{
  "arch": "transformer",
  "model": "audio frame classifier",
  "dataset": "melodies that start on their tonic, played by one synthesised instrument",
  "train_examples": 26041,
  "noise_aug": 0.002,
  "time_shift_ms": 50,
  "n_mels": 80,
  "hop_length": 160,
  "input": "log_mel",
  "spec_augment": false,
  "win_length": 400,
  "num_classes": 72,
  "output_stride": 2,
  "norm": "layernorm",
  "norm_position": "pre",
  "activation": "gelu",
  "mlp_ratio": 3,
  "head_dim": 64,
  "fused_qkv": true,
  "bias": "all",
  "qk_norm": true,
  "parallel_block": false,
  "inner_norm": false,
  "subsampling": 2,
  "layers": 14,
  "width": 192,
  "positions": "learned",
  "init": "torch_default",
  "residual_init": "zero_last",
  "optimizer": "adamw",
  "lr": 0.0015,
  "beta1": 0.9,
  "beta2": 0.999,
  "eps": 1e-10,
  "steps": 7500,
  "batch_size": 128,
  "epochs": 36.9,
  "lr_schedule": "step",
  "warmup_steps": 150,
  "weight_decay": 0.3
}
Rows from block 8 of a small audio frame classifier, named by matrix and row number. Rows with one number belong to one neuron. Each number is 500 + 25 x the weight over its row's rms, rounded and kept within 0 to 999. All counts start at 0. Numbers have three digits each.
After each neuron's rows are labels from the 100 clips, of 14976, where the neuron reaches its highest value: "lies over" is the class under the peak; "top examples" is what is common among them. Only what is clearly more common there than usual is listed. The data: melodies that start on their tonic, played by one synthesised instrument.
# fc1: MLP up (model.blocks.8.mlp.fc1.weight, 576x192), inputs 0-191
# fc2: MLP down (model.blocks.8.mlp.fc2.weight, 192x576, transposed), outputs 0-191

fc1.86:485560507494481517514499487502499466465491531501515510513536500511507472504525512542499467521507504509492527525492519533474496522518494481469488508485503496523512528457513505535511512503504531538463450517518462453476525487496496450485472478485503523495529530530465527479508491487484557511530565495489488495520495495483462496454515498537476478449541465446496509473497494504454485558508520484521502509501453460527491543495520495441462496503489482487496467490512558476549522504504498486501442510503539506512472526511494472501479500467493501554519508491495503483519446526469500504
fc2.86:506519504468494503550488465527503518495440504494499481483454550523488517488488497519528477527487495520493514463466501476493529502492496552497515491558503501449458536531497499442499458470518512476519512513476465490520472527531508513519487511539444495490497494504515491504547512489483503526473525493514533464538496492498515506472492518484505512491552465510510522509503463495506477460515490515488481519485532542473477516528481508516558537466465519532511450476509494511468508482528472495486470510440508492512527499455515534473508469541465493540467492538545502496486507538467500507
lies over: E2
top examples: the note E; the note A; tonic: A

fc1.184:509501519542504492483526511497492502415506496508466489501527467499490480512538470465488437496524525496502496502486561525483535524458475496545527503543512548469491508525456478485502486505477497502486479486493491516482477507522489495504565459501523469503545517524469536490531482514506537508529517504515493506523492507500521482505482490495510477472491520527495491491503517487456478509526496489479505486502459481504534508505522478438496496469481486466503461512498535470532491457422482484478499475483488502513550505532498486552479515487488485491467546450512533519541509461456510497
fc2.184:491490503491494510476470472509515514497450501502506529472483491509494509520438461478474491497484488498516471481469497549489520547484487457512579501509485529523467506555481456502511481508524551490523502462484517546532516525537530506508512502510521524510500526520522477459538496480537503498466502486520496537480493488508484488459479500547552478507530517494489503463531546517495469479490472489504439479500543557510503486494527481447531534517530495525495532486503477492465477497483438498480540466482490505501522526518545473480474513514484511506483522482483489496514467491470518496
lies over: B5
top examples: the note B; tonic: B; clipping

fc1.462:491506459567457486505484509503516483461519503492467531514464486486464478471481470523498496503511514473495524491540495504460467524483496530446509483491502535484535549495524493493494518519454511505505561521494473500530500528488511467467523523481519516503527518480475559464519446493508545514488495559511486509542489477494439496484481480556530502487492490504532506491540521478502471515552527462497476493515497505469499498510485522453496504501457506505520459544514522490534510493444477454517493472485512505476503514488491469517490526494513472550469517489488523527530489471486496483
fc2.462:487512498535524494475505406489498505468505539501464489487514503459532515510511476502501480486497507508532495490485524553501509518486496512545501486522500508509482487531480480529507499513491529477449484468490515526490528513512496503533528459519550556521532527494477495500544493537515512483528506482514544502513525491497526505487496510514502460521501518502501496483498485501468466484474482464491441453506467540517524472444561507475466505476506474501501515520517495475512513482484453494463507470485466522490482494558499523566507494527477481491499524429492493488532486488480534451
lies over: B5
top examples: the note B; the note F#; tonic: B

fc1.573:485565505480514468552543521508495495531492493487515509526504506489491452469535488495505528484472519515551483510478488485441507495517497520483462509506512509484503495492458506509557495513443511511453543529536510466466523496523488497526503502486487494538550530496482558498505492486508562513555519466502508468499488467509531513482474531527472530501501471493468525527511457538491480549535497474495512473505474486493475525505515484444436504485465487501487497500489491469530507503504476470512474505511502513536513507473493510504493483458484492537470541473521529482522483520479524465
fc2.573:505495491536500544491484508494501508473480509516493425486511541494508495530480513505479462541513496484489524473520529502504510477465504519442513522503474507490494505490497508502487505478528518498493480509466457494497471511512530506458493488550534542495510502494530485505555535473472485488466505503512507487549519516534474491513531517491503457472564497501519499503501503507520486459519492544501526539508535475520514500541515493476585483471501488478496496480494506482491574464498493492450464518443497475470483481463473508491483491548512491481503482518588489495483502495466490500
lies over: B5; E5
top examples: the note B; bell-like

fc1.380:478487490536491533430492502507477533428460516492478534520498455505500512549515488491456465522505516465495569511498491522493504511499471464485508520495505538505515522508488493497504493510469526519507484497519480525521522493513472488483523489510542481503531510504504524510535485513503508513493532484526487487517483480513492461494512472526452493437486524500542507522490535470516499552493502523494470532493462529505469529524497469444464540471521462476552491514501528477464520483467518440490510479484499473534459486525538498519459514514482485520456467508503505498500486475447490499
fc2.380:516538482499469489505502496494488475468453473446439535507519507510509489555481457471523489497486493492530498509496484504510544532502478511476519477479515499480499520549472525457479492493476494497535505487497531519493523487518510507556566500534500496515545553529500455485477487535522502499504494512522479486473477496476472496466497491565549515536479519490485487508492532536484498501496507524519486541497552519452467502502494509468442510476532482517477482507502502450492511519481482478465506513469519509561439477466539480492481510499512529500469527503494506492508470507508537501
lies over: B5; F#5
top examples: the note F#; the note B; bell-like; tonic: F#

fc1.271:501523516544472499501483499449481435480497482442522475462502467458506525528462484508508468516495482472501511490492468492467532553529494504500485490482511505485532537476524503453507544462512513534478488477504488482563507474526542465507487502515497504525524515539481487459495437513516519526491532540510509511501515486516436501467474497499485462493493469472503493477495511488506492510496497515496462533512506481524469502510505535469502528463490473511529512488519502499505514493431492513492469509466566508518484524457519532491479497498531516526522550498468543509535475534507488509
fc2.271:506497571478524491525498481519452544553462484501523521519471449470512506497522521464474512475492501484513481486518505493505504475503464503510481495522566492499453513504475479481523470509481497494487534528485530478507506455511506487495471501505472436475529499515523565540505522485509492499508481482507516474586506521502499500525511496479497519490516497528491493509510483508487549510488583492536556465489521492482498517505487474482504476495480500515522503507468467511521498482533511482495470496489452506493521527500482505490505514487472499508509495457541517504587476508467536528
lies over: E2
top examples: the note E; bass guitar-like; tonic: E

fc1.420:502525465523486494511515496488493443508518494447496485482529472499488484516512490525531459507505489482529502465473475458470542531514507518498477514496508488477523479480520521465484537465521520519481484498529490466521471463528550453537509506542458474502518537536498475500497468450491515539526523507521525493532489496501438509490487516470481468497499483524469438454506522474489488482539484530475477508518501492523484513506488525477509509475522485518533552457527497491489491505455479527482481525537536528549510518469508521494484512481510472522523530510465551504499500547453493482
fc2.420:487533533562511490514478483533458519506452477492487479501483462501504488495492501476512503508521475484514510527543510501496505510466487449492492499481490511503527524523487484478538493484480540483475503495496537454476525509512497510455509472523484495510513500512533504502504542555483507520477506511498482483592482487554446499541558478452517510467498482481501488528466507510445563487488518504535494459489477485504493494478491465479493521479516475477506513509464475525526508488513510485490478511482453491498508500505484510502493518549489522518533523519575511524526461516482527550
lies over: E2; F4
top examples: bass guitar-like

fc1.320:508486466520495496527481504497489443506521479468455517489501491510501520514481508514547449532512492497493521512496511498489494512551530473523477508489507509502512553472517514522543505477499498509510505484499494489542511508496501438498463526477516529502479493519476474507505456470488506542495517528537515474507495472512486523401503526528465459452497492511506463519508517466521561531512504503469492506479465504489504506468481532503483529513512481484535536504539511507470531480482505514489474509468544509513446456535502547521495549492496553496506493468435484500479481484501507469
fc2.320:524496477498494486534456484453492529550516517525538479502459497490528527511502480505531522511493485511510479543470447503509535510534484477479480461448503501505476493522462487518518535464460477484462504509504487498478507485535483495504479475485515495508500527521483486522539507495466524539532495474498473455507506501504530528498529513464491506518507477517457577545472500488506518490498501521485534508521502496484491491558483474475479555487481521525515476474467568474527520493490465435455507493461526523478495509450530493500496527476515499479495487497510517506536500523536549510
lies over: E2
top examples: the note E; bass guitar-like

fc1.151:481491520515472504474479512490462517451467483481483551495485451519502488517525505467486502526511523499514549533463498517455490535491497488505479505501506540502557529518457490517467517508453501517471528485498481530473542510498457509504502481491539482498531505526480539494519474566522543557503492514506468485519482473486507461499483506540486510474497490475524507524486538494509504541519495492520434498484463512497477465516512481467469546489485482463519473543507522482488537511487479453490500451479495483530498513541563482506464531492495453516487485481505501504515468478505516485
fc2.151:522503466543487488488504488527498472470512497487450570514499512489492514503501486485498518487482491497509486555460503497500540517496463507477494497533540506507433488561489526476503527517474476474519538478490498528481544535547498496534540518512519540536557520496480495472485514473505498489521481452544470479501485496439518497475461490518526490504500514512466499500533533531496476483488472524507438494499516472448476494505514498506446522479491472511491511508510502461502504525517442484500505533468464523523497477529547505504495516531521535507488518471482511489502509485507514441
lies over: B5
top examples: the note B; staccato; tonic: B

fc1.235:483493481513518520514503494460482447467500484461481499473514478470512500505459506461501458540537506480480517510514489511504502512558517487527500510517497510511504540492510506490523525494509499517476505470519521486549513503508501427499498507478522537465509503522480515474509484476487498504502525507522474497553484444525450493461491470520486480465503487492483480510531506460531539470514494558469463509474489512527490526478498551481494540492530474515523511527536503537468530487487514519492475539459560490511438517483503506492471515517512546488555482494440489542510484481489467509
fc2.235:504480477462491500523468460484477528543470508497515493492502506513529513503474504484498513511497495491489479483479480517499533542508488447518513469497492503480492495525445491494525511482494482493480565481458474533506492446504542517494476513487476475493484515502532514512547532549498513527545507505489534482495513506519485504505528494496517502518488505517476532509518525483515525514492516536497513545511520510482475500582491460463515493511502493533513469483450511490502492518505483457474498463492466510474511496421521481475489519438429501492485488520543515486552497545470552538
lies over: E2
top examples: the note E; bass guitar-like; tonic: A; tonic: E

fc1.117:474495522522487491522480512482478464489490491504523478471542471477510492502474507504533460525513506496459514493498503531507489536513520458516487489476563492496513551503530486500538493502514467537479491505512507448527497474515508436477532508476527507492499481543475502433518498483508486487464514508494481462498492479509450482466474460503537498469546482455515474507508487481496509486520550546486505513506493490518467513520483578509501550499538503497513494529499488509464532483516522477501507505464522505509471520530472513473454550512534532500534524471466528513511488550537465506
fc2.117:515466519466520504510505441488469506544511504488520497509519529441520509515488535489483509496484491512494462473535504498479517513511447529495486496541505512523491461500476498498497494516488476503493508491495508491505499438514493500491502522487486442530530508502518536508517504527506507499514491457508507475532500529475492508495490467508507524496496511510489526495527501485505469508492501514537528506495552478494501501530593484437511497494483505503532507505476484512526509494519513464510490508456477519498529496460442468465493495422492442506525507410550521495557528515490488547
lies over: E2
top examples: the note E; bass guitar-like; tonic: A

fc1.426:489517510504462447511503523484495466477490487510520522496501521513473469457440485509494490486505538487475517505492490514519479508501495523486532512493565464467546505513552543478474518464509530501523489489525464482518474536507485474458501487518551488558538497532491500459497500512503489518462477503499461515502482490516465483483502467496479509497481490539529526481512498498476490538534533519504447524504478526521487513498527522489472546466498487476506497456530477503489485493489511481503528465446592500543510512478505500473487526512511525574489497536476487506471499527483496503
fc2.426:513494492483505529499480446535477531533520422477508458521450473510459501484502493483521498492488513520485516465503487431476529484482510517499502509562468541496476515511477466499555484499521509476524496512531524483472519482460514511474503504518470527491504517491520489541499476510500513495503536496508488472531474528499510511484542551491512527485527455439533529497478466495511509463489481485476574499513553476487487526508498481504523471515454477521510503534507491545513554495519488507512489495504509526485531516532491527492495476510515463502485537480494529479522451480470516499
lies over: E2; A5
top examples: the note E; the note A; bass guitar-like

fc1.563:501476516484500498480527492502502466474497485509461522523544461499481518493533495471497512514519470486497486540517469487477452497502475545489509492453565496506508527479467461445486495522517504503472536561495477492540487555471487476497507498475546492490473509520531519465532425503499509493478486479515497503489488525488504465509480495465518501487484520467523487517537560465529507516499529554508526510517449471488509508495525509511482481517481518498526535513496517488533478515496486471508493473518499513533501497519492492547486488447541536503528508530446477541540523479534473521
fc2.563:516494497503481497497494529430504477492505511502503513520455554473504460458526458496506510498498524471476523507503499434511510545469521510543493474555489499511537495485518469495460488525511498488503515473530502494506497468502497514511474498489498491456533474481479472498479536476504488464472490523499521549522518464474494515524474539530467511508473471505506523507523458537518499494530556541552484487492543529497456542501498531484553517540475486508462420527527442514527501503507507506489509479480478503504489515501510494524509513508500485476501486532522492467473466488512536470
lies over: B5
top examples: the note B; flute-like; tonic: B